Weights of a small masked image model: encoder arch vit.
Rows from block 2 of the encoder of a small masked image model, named by matrix and row number. Rows with one number belong to one neuron. Each number is 500 + 40 x the weight over its row's rms, rounded and kept within 0 to 999. All counts start at 0. Numbers have three digits each.
After each neuron's rows are labels from the 100 images, of 14976, where the neuron reaches its highest value: "responds to" is what is common among them. Only what is clearly more common there than usual is listed. The data: dead-leaves pictures: piles of overlapping shapes.
# fc1: MLP up (encoder.blocks.2.mlp.fc1.weight, 480x160), inputs 0-159
# fc2: MLP down (encoder.blocks.2.mlp.fc2.weight, 160x480, transposed), outputs 0-159

fc1.143:526484550479482512492447497452435514491520416515437536600494536473499446512514523523532483540525459571540525309498524538442526489531486462454429480508457487516480496477468513550472482450451495485476486479571511462421467507468442499510440476462501497478518500452468402533531511505516473561477525478442495541487477542535457533460512518492527458532454524507549494500479521532485442486592474441480490487439458485452530439447434524411485468508474459512480436477509449456516484459479477
fc2.143:425445504565517475507541489467586517612525490518499556519463478463489459523504523505572539483512523486464509511499534509567579505410501504514519495559463492497487463536507564472516491540512541480487508531424479555497502520493510462479462498480435580545413534523556516558508498508507506587524529499502518462471536506438475522506583496555495473486579531459470501592505530571441514517541513573504480483565484389576529481505563488559560485493514448485498488526529572496519511475582504
responds to: pastel

fc1.117:484519437546429564507493469478462531495447476532584535509452490503482505360546483483614492529402493561514470496456460419529472490522475435522508480506504398501497546521504479546474507492504450471508495370491455529536509488462449502509482478462536486523430501501537424515537529457484467424478531427442442439534497502485485439513480477498532489463584493417534519453556492536509436534479488448535514486542500478510491433491523504539485516563469524459474521498469499505541507508494504
fc2.117:523490494464459519495450610517472493506430599453535458428532448515541446474541548471452510479431495479544499491493501459461467505545450501485502515492503439551470490446504475521513555428478517505464568476563492469509560413525441442521524548493505457488520460534459489482554461569520524439423492546525493540517451494473516436487467571512499547575452479529565469452470483464505504518448484466431521472477564534462492539495481517460455488497501482629488461472459453473486527550523430
responds to: cool; grey

fc1.466:499533498500500409512511507445441433483516533482487538485444516543521551467483494521440493502520478579457458448483489511492442448482539539496447497549505487513467481468484512570512491475501515491417508588458495483479525525489480468483436504544502455524498518474475519420489495541541473545501533522512588508508497492496441452451517538569460623506428519437493533518505482479513464496449493482467516503522477483530492482529473522363488521490523532436485517497501477464502495292532523
fc2.466:545509432539477519509467536514463509562616429404515428514506459528500501504503506501449526502507558495609491505506498478493471493551467481515553492433530519501510501483502471460487454507524452534524503414461519482486538500504473530564530505515451488571483490477440463443554488492524486429469504523496493557548506476499532504521484537455496458536416472530587507459406490490535549524590489414540546500477565468440489495476477594486427533481521412496501544516431452467453483537480498
responds to: warm

fc1.9:466543514529505497519484487462499482431456507536550479522543476484465577465478477500513524522477471498585480734492537452500481477507535496504487476499482459496483546495487492346471550534447536503598495559541481491495495526481509497506496465482517480514504468497517501490613528479518537386499546482526508490479511499495572523489496492548470385461490521468459482487499495490516510477504484488453469446523472486479493467493478471482460479461484452479466535488440475503503489583571504
fc2.9:532504478448494514480482506513425492444396434508506428492498423482512532531489508509436517510485482518508515614503482478468474472531466492531498517492516468503476518530471515472464460509517366534578539450498477449485590464498479560518519508454489448471511470458438481485493491512529479423435496543490509572487501492475509509480459547517513480534441485430522509448457474447471464491408465468441519500479567504440456549507437482434435517490464465511488633499465432470505477535439498
responds to: dark; shaded

fc1.372:479484488508474458504500527493549418517410465448550384497499536482531516508492471420489436496501504499468521497563454487491512496517519504440509529491506516450384532479494542449507460519466396502422526504464453478551426484488526463557510466516494478485498543521481462515528521493444495495497499456596512494571389455521425503536541575617457515481511452501532491496490505539513412564505532469520486517560440491504482529478453444500529489483481574448557517461498512482503520563511494
fc2.372:500491469450481570493477474525458553455437500454479478533434458481513547441436531535454506535464494542532596496500495491469464482515483458521516505463483561411468466456431417600453549503476539565488527476458536486510565499445413502450475462497459461455500500575467444444532535583501480465494500495481405487517516473476523485498471513582454495444491470448473474461501461444490471500471472489494555479442526476488456459582459500464483477525493503479517522450480473496428479556497604
responds to: grey

fc1.69:479493499522506541519486510511448477509519364485528486437491467474475506484510423485519569571526477493527488565513480462503495507559485494494486497511507521490474586480468477372456578507495529453613446387462413467508522497479480488510543459496502502488487500466488445449641540502506488419508456514438533471513524468522513468518497475491507427509539491503522493524458517472509513480531475462492494519474513460492500529482519433553514469468461495431501444459436511447460534617482485
fc2.69:496473524540472467504534503426556466527506617506464534493523533446524505482512482511548510475498498511492449450547491486522521519478472443513483484475478544531466361464513486550526566490547526466287501522492520524545505512521480497504446506531500516506496519554538511548498515501503495534505463483543543504494473517498507513494541480485489594540540574507494517501536502538522534515574479531582470493494531491531513538477544445543540516527487523554479547518506538496494438340507456
responds to: dark; shaded

fc1.351:529489537492510479549530517468484456425501537515340493552524461481450586522475531503490547459503424526488517553521490524482519497490517454500496508450472462535489449503484493494510475497470417413479538605480509501466403423522509486490502499498532469484507521467507447507516522435468440423521511464530502508517468513463452586576554453497471470478448519522518492522484486495509504463476480404463507468474478490475551474465485455363499482526468463502488593492486487455512453426522453
fc2.351:467432461595487501503545532428557454606626480503473498534486479526480503502501493509528459453498519482494483376473481509533539486465485515471514511535471471518494441519482495531542520497481639449456530494451527530497485503460417466527436509509433545557430502529519496537520510494443544533517482479514501470504493547432467509502538485484484508522502517460482454558472518561518545527630538503534487484544553431502528468496542497561503480471533435558504432522475512516478471477567517
responds to: warm

fc1.467:480551503492497494499484438410476516480452535527538486503504515483512498472530481541526515531458535490521488299502415464504481453549532470430488489475492446406482461460495478489518462446487467445420514436561446469406439439501514508477415449500514480426478480476438454522519530480507467548440543425432455532480508505482518516480488467532467555516495511489520481493475514514481464433498511491509511515486466450487507475504465532491445517493439481513479481473518470482474485378538456
fc2.467:422411489577528490497497510514581521603532580486496522487488461471497445517511487491567551503510544467494493514515524511558574506406508516512533494527439467515497456484549554474518503474486479512496520505496469540502518535502513467486494524472435576565382513515529514567500485502520514587474488505495512487489522482415479525506588546483496532500536505529490499598478526580439528509502537586484517485524471377557506491476552472563536495514510427499528410533512567522486523508509499
responds to: pastel

fc1.438:505536511455443474479510452497541525508451485483456451423452534581474543465533573508458579584618515465506498487518458490512471517505486431523520508495398459469494441565468501500464463452528522463430441510517534488469499515524511480476487477543492516513445437458439556508537554546503461439425481443442455573528515436508446479499522455523546486477506527477510498500464489491481498547552500439481452549537474494438423446556525479520542495477544456481477466513407487492567511435492485
fc2.438:470489505488442496467462511523522468481483513471440519496559543466448553497493484573509466426518396494481496512524437436443477529473422558478394512464477450492542497519491460464494493464584528494496407525451535479521504449558449415446489509518532495429505493496526550527527456473516449504476530506518454449436432453514447482557478496508465503552505539611450522439541426473542534507497545480484516532524499518499466531451541495544536528444427531433457465486466489500427525478536504
responds to: shaded; vivid

fc1.173:510496562503535438492513512556537379451586512451495475519503538453489480520598500533415554454504563473471440520438505481508500528419479525514503471501422470450446482452436507493529550462513443395534467506535490486406477510459531416488472454481481505505447508430461533466523543546487540509432515523552509432500500505550532447542522532446487432510500463476467518491486513499527538414499434450512514478463444462464506449527485474517491489534481439505497494550528487446436507475511501
fc2.173:515504519524448567531476443406505573545528542589545532517465504447478572434445510488520515531448477575455411465575527525523521514497526465552492492434520528451477531549523542493431553488568495437493528504427504504460524453496519466513483479506520520523498528576525437481463527506518500511596513447469496490511524502520444540475519436412514508522512473419495454544515527539496547572566561526551463481548560502529484499478510436517528493580533500530499466429494517542519469474542462
responds to: grey; shaded

fc1.3:493513445503438548547490497465524525494472388464575549489499411451491540455451543488477406472472433500535396474473520505495509453493512517469399479516515445505470510435429539502435443522493458467488443440468495521513491495487515451451445491462511515497484489529526466495516498469509488433468549549365447482479530554494488475530503551542506521562506471547535440481468464490516482485519499510470411487469413515520502472424527479521514489498510465455456420480462501483540433536489481
fc2.3:425416526512510460500441526472559482564530449471514571468536502474472400510491507485530503494499475485517516475548484492499507514457470520474427487434431481488430440527509542559537533473501503487541466526489501514428557538471519512462501485526447497521422531577538510549586478499499568556480490591493430469531445519426496477522572530453481480502522492557436478514531475542504553536510528541520489548482527462496469443505561414552543569514498507545476428447446526501525504524406490
responds to: cool

fc1.322:500503472447508495516508458495469551544419469514489484484443510558503563457453559520486459531507505385529471514504515556503504491491440503547448455523553445517427478499504446544503493366457461506558484533504540458476493525515533499473497514508490498480497466488525478531526433490479455482562520550563487503488583471492361494501475511537449477491488455396521596467489477474493487479562522436476499499472564521466455417556511449504508484479532477424483557560460498446508536532526477
fc2.322:554562511427489439498460533481416490412410425460503455480525528543523493496491503555438527496548432499526541537516476514413431509580526511533505489525520483498497500538528465524498507491508520537465502490457488485485490468538450551496487531511549439421566493459462518483424500549488554409486504540540540555440505518571488497523447488463507490575479542526518484397539439442525473508510461448555509443488524575451449575485450444469471485535471564509472507499464451510530512504514482
responds to: textured; grey

fc1.289:507513532527459448481480475514557536450465561447445484434468456538570525492531586438476533525546487493497547474473591445512471502478493447468486488491512469512447408535481473475544490485461514512379519548498490495482480528496523459468463480506516468520525477517541483459488524492514586527519427588506404513453480483489504571495501488498515573542487574508520507503513496435530511572497480532499522505482525499509485448511476503457437563471491474500483524542493495517508497297507466
fc2.289:552488466540482482491476526547484480585615464418448466504520458553553463463491557443481533492517579460593535551505499493487509516539529528520563512427517549459518507548468454506509432573498494512568531446526525526478496482534490552557553542513449482566487513512467446443516474468565448464489475491458471541494515475474581515483507522487501463557445461485604511490442475496529551523467510489500476514477483434462473529492511607506453499521538457519519494548445489492488525613468512
responds to: vivid

fc1.250:483524467512464514503520378486563542540501506390529473486523516519475507454416437405517457476421500478458559512502471528475509489480512468513521508541441531546521463534502390464579544480524509414502566511490481467453484476576413531489497514508488474535467492528529518472512484507463485497489523597492522496510635556523558486572540506582508522474505502500487496487513462505500522483457521436496492569580406463541499544481505574504496445506508463476486485535520525491505501505484507
fc2.250:500496452504447496475447470546496509527525519459499466454517458470498487452418515521485484560467505487429507498454442510481476453502503511511502510479478527557459406551512468569560413430547534536478512492530481471556507601447507453514582471457477477496498450518461530514497540575450379487538503571531493490510475539489474469538478547504494378556497503506505484494452492521420504517521552483468409435581534487483458447483481499485487495504443452512474492561459471551539533469512431
responds to: grey

fc1.59:448542474447513465512500470456440435525442439518606470525454504490479452469495474542392487545481504400455443472473437440503512444527494533468464469532485470514447518489491512498534543530495573508545449490519494451452522478543506478481494461474509478472490505486433484479526509466496554544550601474443510506501527518553506496509543517450411479426508401546481443507467516457512542500556483478528434495499530467514468484496488466508528473456532501496462396465476526465451409595469509
fc2.59:467492497517554406492552447487545470540456477508526533518507489442468487516537454526553543402482529534475487444493539524531516473427492462557509503434502511459511486549533628471520545452437447493465452509548434472505490569466615473470509505439478502527476538520525489476504487498499519553565524477487562449480522521474437479474533527510545467475538526466477510528489501502445480514491537537440476514572471450535484491528513462525525440504489475476475592496519550486501623392548470
responds to: pastel; vivid

fc1.474:459570507427453507502487525508466522484528500580537530411472524517480509406424544534563475511522486549488502473498492507477523440516529463524431539511386525503533495564505405510520501531458490515501517497524469544522515450488457528481474485519486489526562465443466483459514446619472493499471493519492481498539446381439441523368488434552433489469506524490512494482471540525436485473506524520422518458489535544510502432451512514493481496460485464491518445493439501432497550496504474
fc2.474:447446443507519484460403534517523553539472546457476487506488472487540470585511480388503492505515497482430521527510445515484492481436400478480491482472453481488409465484493501542480570428570507485532498471471547474577543504469486503474500509450456497495450480581474479538475523431541480509523532505436470448496512571430562497566530454463544521516503462490486458482467465504474475486466402495515427512523481452500502454515478461487494487554423444493491514519475516570588457533573456
responds to: grey

fc1.131:496502528507477495542469515509506416419538478477438453567539505568554479507582440467512498470521518558466521461468501442529480535481527436462475504451521480503411418474538503442513474524441410544399517472474454511507428432534494498466459468522522484449496508509511417470496545539501486515510517527417473528500448453467589528447505484451473490552538459500470427474518480508523456509483508531458496484469408465531548457486457498457448527488413456487507504407495457451513460495508507
fc2.131:419436484520446412492503497562554482505468473507446513581491485431517478462533483486543441467512476533466472456554488451500515503381577522523486582513436471524498480494539506487520492550591481486506462525499508508499479526438518435465501498512462523498422450534509516543525415486589599560512519487454496408445511511450548499527538543535437476489547486434415455534527509533480489525490499541506497500505511459544410507471505436536526429548481468516492514518512543535530496493471490
responds to: vivid

fc1.402:476535490521454523509471470486490552517545562534512428425400458548505545430503557394558514495483556531489528518491526440492496492535503470482504505433476425522493454402477490453456439511519480463419537560532456509523519459433482515482459465491491529568451494495531444497509474476483464451394515512539483462611504481466477432468493531464469535444505472528499475485514469501484489465463477445485495419451525463493515462436516476451488514468474455442472513504477473457512501382529482
fc2.402:420411473557479521438537476467582461576570524536527544513524526384501497492454525548568490502514456526464508414511442533498509492428495453528442449503433513508474444478495537489524458562542532445476436514463467494474503524501508476467485474495459530503421485511542497487518549506459525564586453497502474418472523523445477527500554448453465478507523461540432502503508460543503540493531490503564471501548491413496523446482557412554537509505456476476482507512444549530496445474481542
responds to: warm; vivid

fc1.132:559484525502439431516500514476592496453506516443417543398436531448546531547507542451472464502511469474453494418476458558503506544474490495461502470481511488475474441469471517488485484491482521493487427488540498475444427472453496482424445502473541506461466435504474436458540535410541514479398491494509528510552464529544501501438511511495519505480432454546523470530455489483482469519495511525464499447459468498451505485473508501546498471536530392505385480379554462501504495473507461
fc2.132:449490499498592470493556460528520569530498569530524524546530513511448424510530514468522507507504485518435438509511518401520517482461495507567483474535493501512485561496477543523481495528515503545512478499517439512548569546556570522481520509500503500467487506501498494511499471541390532518578481429464468481493497479504433500519498498506437427485528552507457520519518487492491451458426458497456494506453534493499442490526493471493506486589512521499683454636536507452451498460464460
responds to: pastel; grey

fc1.240:498497503505524441424518514518481500473495538508551501510442493474463437486535534518466573554513503528510510390501493504461460491486486443486486472416491495498472414445499507439518459553419597490524512520552513508467456538480482486525437483499493490509503468481513508503570514497478510552486456467520542501534493538485484493537513494499465450504478525524597466495504512490510506518630476479453423406484359500488488511430426528401485513436494489436500417509537500497501507407520493
fc2.240:472509488458485517510486440544471475503413482503461483476511448476471509506477515513472481411480520528501484614473558488536521452494521506554538550492501486552506477532496481498473421463469475496539535505350462466463522488491511499442582490403480519517470472496498492471438447499509485476511515500511485500454531489487491494499492507475534610508527471455497523568464512451401419481408498559488564574492545413561523514526453512465491488416501453461489563458550474532467532549524542
responds to: pastel; shaded

fc1.434:506473504500518457517487486389466475504485543491464525501451470524502524484507442496488507487524461537492491491492554503485488495515518454475481478466465482460485438491470494627514406427496395481460497558462468499446504517490493471479446523521512469547500500459491484500495516459511467567501495450458484511496437479442529472518519478540502547462449451332551498501503481500464477480509485426468492481487409511468503523492486483388481499489517461443493541501525475447507548336561485
fc2.434:536481415514492507495445528510451489522585498440489412489513406531520508490490501546448535489507563502616489518503475502474457477528482506510547498483517517501493480506483447462479487477519485512481506390454543470503540498522486534542533491486427466560463453470419482456540493517495480431480506496507474531549490488444503506494467529470504486528391503550583505441391489490490503529534479399511540500491537460411511501504449569464416515467497400500503490477416447483479477545474465
responds to: textured; pastel; warm

fc1.293:479509506511442486512519514463561501549456542480529434449500501469564526542446474437435420529544432485552422438456477389494484501496475520511476497432440454523503515496416461441494419524466491510417493525532458500445511516502521399532423406511518477495468492472472504478533565509487526464507493489480529490460541473556483445493537556544517489550538464573551530474494520464499511512447479532523505471513447452489504520499501514474496463482450487481532482468416502478388477408484530
fc2.293:459447522518474456449478502518557474510531429508477563512516557458463535514547458556561534470495460562442467521526442535463471518459518461514455500536445494460475475496503521496458538529515470564525424533509512504475529567483505456473584537525511505485456508436546548450530503540551409558477485520492502434456540504478519579447552452543492408493551508524450498463559450529523551464475469513493470479481521491500481601447560472559576486463444532473455507494431549517557572462492446
responds to: shaded

fc1.215:508491461499486371473491522483495468478492640488464479464531534476518561424534457526453529506481474520499465435474476491494476483525489480504490483505468512482484389483485481509490427558420530510461545587546500522474385482460485494476410469475524486495503511499500495515526456483490512550500437475503531475532521502480490514494541497449475464528443537536574476499498525502510509500564506504459445436510464466484412546491490491413497459469538486525432534500508517495473439361497417
fc2.215:558495453544484493518441533511475482560615433444516428477502451526510485511494523509456522467475572520611499541485528484504479498558495504544558506474543527489514521545489471458466466413450441536503546429405497479492538471520533569563511493516454493572489483514448459494518492537516499437501516519453488561563487475487507508512497505432504565547422461446589514466419515505514516472446514418509532529521540461457465524528481581482435519511507434495484454475443464498479532546474531
responds to: warm

fc1.323:483510507482471498471479476473486493474485346535499477467383471446467393508516443463494481516436533464443466431485451521493467486475511473505453476507488506484495523480476504608451531439517476451532451360413468493500472499482476500480470474451497483479468468466505464506510432475482448584477486439427526452469453509516471515512515487537505500496516490418493485491492507519506491481423461473468476484460466469498423485506475520532454478477470502404454490485517521479533567563426500
fc2.323:530502442435466505486523521491414496502422447461503410488529400510507528509463526509400474486495531530538497520516476479454454436536462511496524497469490481520480516487470452473466498505499473499503543418482518431486541442497455509512557501418488426502508457503420501500493516516478489410491511519525498544550487486460518495488430529516497507519414504517549505453403458430462431486494468427514543508479548466426477518502417522419406509479492437480499573498453417467482467537493487
responds to: cool